A small image-text matching model, trained from scratch: fusion encoder norm rmsnorm, fusion encoder activation geglu.
Rows from block 3 of the image encoder of a small image-text matching model, named by matrix and row number. Rows with one number belong to one neuron. Each number is 128 + 32 x the weight over its row's rms, rounded and kept within 0 to 255. All counts start at 0. Numbers have three digits each.
After each neuron's rows are labels from the 100 images, of 14848, where the neuron reaches its highest value: "colour at peak" is the nearest of a few named colours to the mean colour under the peak. Only what is clearly more common there than usual is listed. The data: simulated telescope pictures of galaxies. In brackets: how many of the 100.
# fc1: MLP up (encoder.blocks.3.mlp.fc1.weight, 192x48), inputs 0-47
# fc2: MLP down (encoder.blocks.3.mlp.fc2.weight, 48x192, transposed), outputs 0-47

fc1.111:145166106139133119098227108124150125138117160055114118146145175112134127199132127159143087089129104166172144178105106148116140119120122152176063
fc2.111:122058141145136171148058144116143115141076126112116120134164083102155106086090107097129133181123112115085085104150147100175045111148071116126112
colour at peak: grey (98)

fc1.61:103064091168107088163090122134120112101148118113151191115127128167081121159126122121125213072108151126101126157129121071102104161087073096155146
fc2.61:140128166116102152162173160156118087147128118126105082063136100180060141149154094080136069180077119106084145145128187157145136088122136125159118
colour at peak: grey (83)

fc1.120:107126160133127180143044160141109116074157145163137119151100119150153120103140072132078162072151160210136155138147132135117101191116143110170146
fc2.120:117126128111160097100153082133139097113098111124087108091163130138146151148151138157184078134115090092107088141111134121062177130128030106154060
colour at peak: grey (51); brown (49)

fc1.30:125102093133111130183172117093138162156119064103128165138110180148138112098055050159143068135099124156108089117139167128143109132115085084149158
fc2.30:069128122124164143064150124128108089119193193068144118180126122129102166116162124143122240126134150155121135114111129128130094117108109139082135
colour at peak: grey (63); brown (37)

fc1.176:157109124101117094144154135122182133142149097083111152092122062145172083146083075149104104142110104110102126152158045170117162155179144099169096
fc2.176:152089107100149177162080133153081116140154146172100138180070148088107151116092136135150143162112117190181136166147145107141091106049134127171146
colour at peak: grey (81)

fc1.152:097148168105094128111117134132133114076126068067067078097079085096085142092132080171144077103121123142147099149137168175159108123182128129144123
fc2.152:200097090125123143111125110092139133123158064128149115140090116170162149118152146118107161120105154130143093110198079073139146146146131104226165
colour at peak: brown (37)

fc1.122:116145135179049161193091133146122112116115120101048146129132122116111132152140141102123138191080172128111134193085116153140074116095076125114119
fc2.122:168095096117172183070141091131159123084158139130176098103188096141120141108116101150155056122143092121143115110159135145109162088118138169086060
colour at peak: grey (89)

fc1.20:113196123147095110074095123112120138110117147097144147121195172117124135082121144122159098134185126138133159126102117186060110115090033131153134
fc2.20:195109154162147110165101122133166095169134119196094077111091074143125177166124140166126139159103136128130117092193088112138109139153178118085087
colour at peak: grey (50); brown (50)

fc1.182:155130119099127219158113164132161114128133118115134156113072161079121135058134118090093171110094106179105121148143101117137156193106145073178139
fc2.182:149132122109135104102138070108122141183159118082154083157126156144144189133126162156147146149132114098201156099188208124163186110170135136133111
colour at peak: brown (95)

fc1.187:121145068172153159143162152140080166144146147184155181149070067152108117141126094149144100137101162084106130081128059103096123108132146078104137
fc2.187:104128140040095075128124104188182105126164080090112193112147155093127115100065126152107127112137108165144120139107141172183166132130100141118148
colour at peak: grey (72)

fc1.158:133106198152059173116117128152145109109131105145122147067109100127077186174117109160111154114124154184097187092107165158111124157114102077132099
fc2.158:123126082133213110096130103070096097134097145164122114126131136139130121123132133101141083183129041073079154142178104079114117169154146135097129
colour at peak: grey (92)

fc1.9:131071138084134161163181137155113089065120110156137161123079118146124101115091093154083068091121141220155157092168111135121147139149134141118094
fc2.9:168136130051110072076098142068154076178116141127155110140140112124133135102147144106174157160145108072131089120134101079136108076089083122164148
colour at peak: grey (62); brown (38)

fc1.175:155140115139138154192119102156163186170095099108099146144169147143146196180109139099105108119087169111090116100085074189138099168107105104116101
fc2.175:100088088122136114128130131091153134169140128124151084074046115126160067106131112160115104123131094153183114086130122119099089060099194102113089
colour at peak: grey (73)

fc1.48:159101143185103155149161106137116142176138144144149123091156097169187113178091100171148116113129148196171105087109130098155163141120139123210085
fc2.48:080129153108091114122134144141139103124132114156107185145103172137097123090202128152128145184068100039085098143105139149141077176109124162126146
colour at peak: grey (70)

fc1.10:135149110104142182156115139151149145090183101096117168129117143078170170152166126071046172056112153100121102147137099079122125107125135097124165
fc2.10:109175134113140096136119158155101110103097184141152083111075077125091139133129123162153099167206071098120171084131097153132142202118137123091150
colour at peak: brown (94)

fc1.49:128143123092080097118140174139098098159122124129087173183168120163139044097168146149107115143159079177152113177191107129104138157102105122169148
fc2.49:121132129149136154200084077137087074132188153149112081095067128096144181120107092136150098094107176110140102125122110143158161079158169096142116
colour at peak: grey (91)

fc1.130:159092121149084156141122104077064108079137115146165068156130142110093178130154075200096099144128117130096075143188087114159161130111125122129126
fc2.130:112102082123153094109112161202142082191092150120143108139118108170150066133132166135176132124159122157128139159106102162141074062196125140112115
colour at peak: brown (90)

fc1.25:117167079155169135136174121163105145149131130099090150168130153170174124185084126140169162048127121144133138111094045076152112099118112138128157
fc2.25:126075179093112143133133126150169121093182120087160136072128106085130146111081128157076120149082107091115101127173176186119192149156128150114085
colour at peak: grey (69)

fc1.117:095191097131147088136162138148119143135158189117180151143181160141072094130142135172148157110151112117153059139139101104164167145158162121201149
fc2.117:081085143151078137149121133170089099141121141137094103142074093142172159128094101104161128156075130197130123148104164151134084053080167121092133
colour at peak: grey (93)

fc1.45:136189051182101139117154132105118119152153104117157116066129112119142170168176150082150143112111094167121148148117139175101092155138053146085103
fc2.45:107102204117130137200090154132124132086157142142129110152123124098092171125111129166096112107127132037112147125139147039115131070150098097122141
colour at peak: grey (89)

fc1.66:135130123113158108106175118083097152145174133128169136078098079169142150179068058161172074120141138105148146149037108134121142123141127133148108
fc2.66:118122097098140149111092111110153100074090098150043159162142157179175116090130084114129139168110116147141176100137116176109064108138062118120108
colour at peak: grey (80)

fc1.155:076168100145138101131127112111141099134151143101139144190066166137089071148204113135101095156098156162149134164148132151098169128065157163139174
fc2.155:133065162094125149089125151113192188093114120169148136143134154105151135091131107199143134166113134148139104110082145115200095177121110063116148
colour at peak: grey (50); brown (50)

fc1.15:122158073127094067092085152110115159133102077135163178140151168081132122175151174094146125168117102138125163115153143175091134137178082186103126
fc2.15:118150110155160225149106089120140138105143113120161078106078120098133169117126118124098117087107090099141110133147137066092163063185171093146142
colour at peak: grey (86)

fc1.92:135124111121111147053104095062145098163154128152144065096140101152101071181129126130153113058128080111138100122130098054111115108117156110139089
fc2.92:106171151127089102176142159171141119084080163168069147116102123103114110090127113117104107144050168121083121160131083170110104135082088080099141
colour at peak: grey (57); brown (43)

fc1.170:109105139103174163189163138130141178152181188097128095146112086136115131164063124148126085099130107129120143124144076149122188187116118089181142
fc2.170:150137123083156099151135125151148093115143147080123108128123146094189152100173157124087148155084202140141126101104179103127065131055153163106177
colour at peak: grey (79)

fc1.69:132153100159144140122169169076102120115119080169103086077151063133110159137145159120077088185119076161115081056113115108151112140094153132131148
fc2.69:072092168122160160092117061125111092072168121087117132154104150093147106127101093110169164107135142088042141155108104133165153098140094107088126
colour at peak: grey (79)

fc1.112:086163190131134107154099155121167159136158100135185097127084110173167131151131072118078109158146159124124167131172117170154163207112132140138079
fc2.112:126085056094058106125123143134162109110127198111117136158133164102130174145122104114172106132079159147146106120134117173057145132064110177119112
colour at peak: grey (92)

fc1.41:106161130137062165104104107138149139088146148090149106115131090123097129179135188114089108118079170210140127103166088090146156101099104173104084
fc2.41:157113210130139120150194175133091128161139151135147150147100154091137144089122107131190141115151113144092125215162137126165129056155131110119169
colour at peak: brown (86)

fc1.166:147085118186120174143102107079099118214153121158148106135104079142066146165127114173081153144137152106089135109141077124143110126147159165103072
fc2.166:076084139084105128096115146156165135102125187096134144135168132126170111075098121083130081078093079100146070134099112182158135122154124161098179
colour at peak: grey (58); brown (42)

fc1.95:138103106161151110121120176164128069161120113161089187071135099149177139098169167159143137101159100166075088069095112089136151148137162109155096
fc2.95:113111133141156141085141077129154164065153147159181114151165169109144173088096095144133165146062096116170155138143137203130157081146132142101171
colour at peak: grey (74)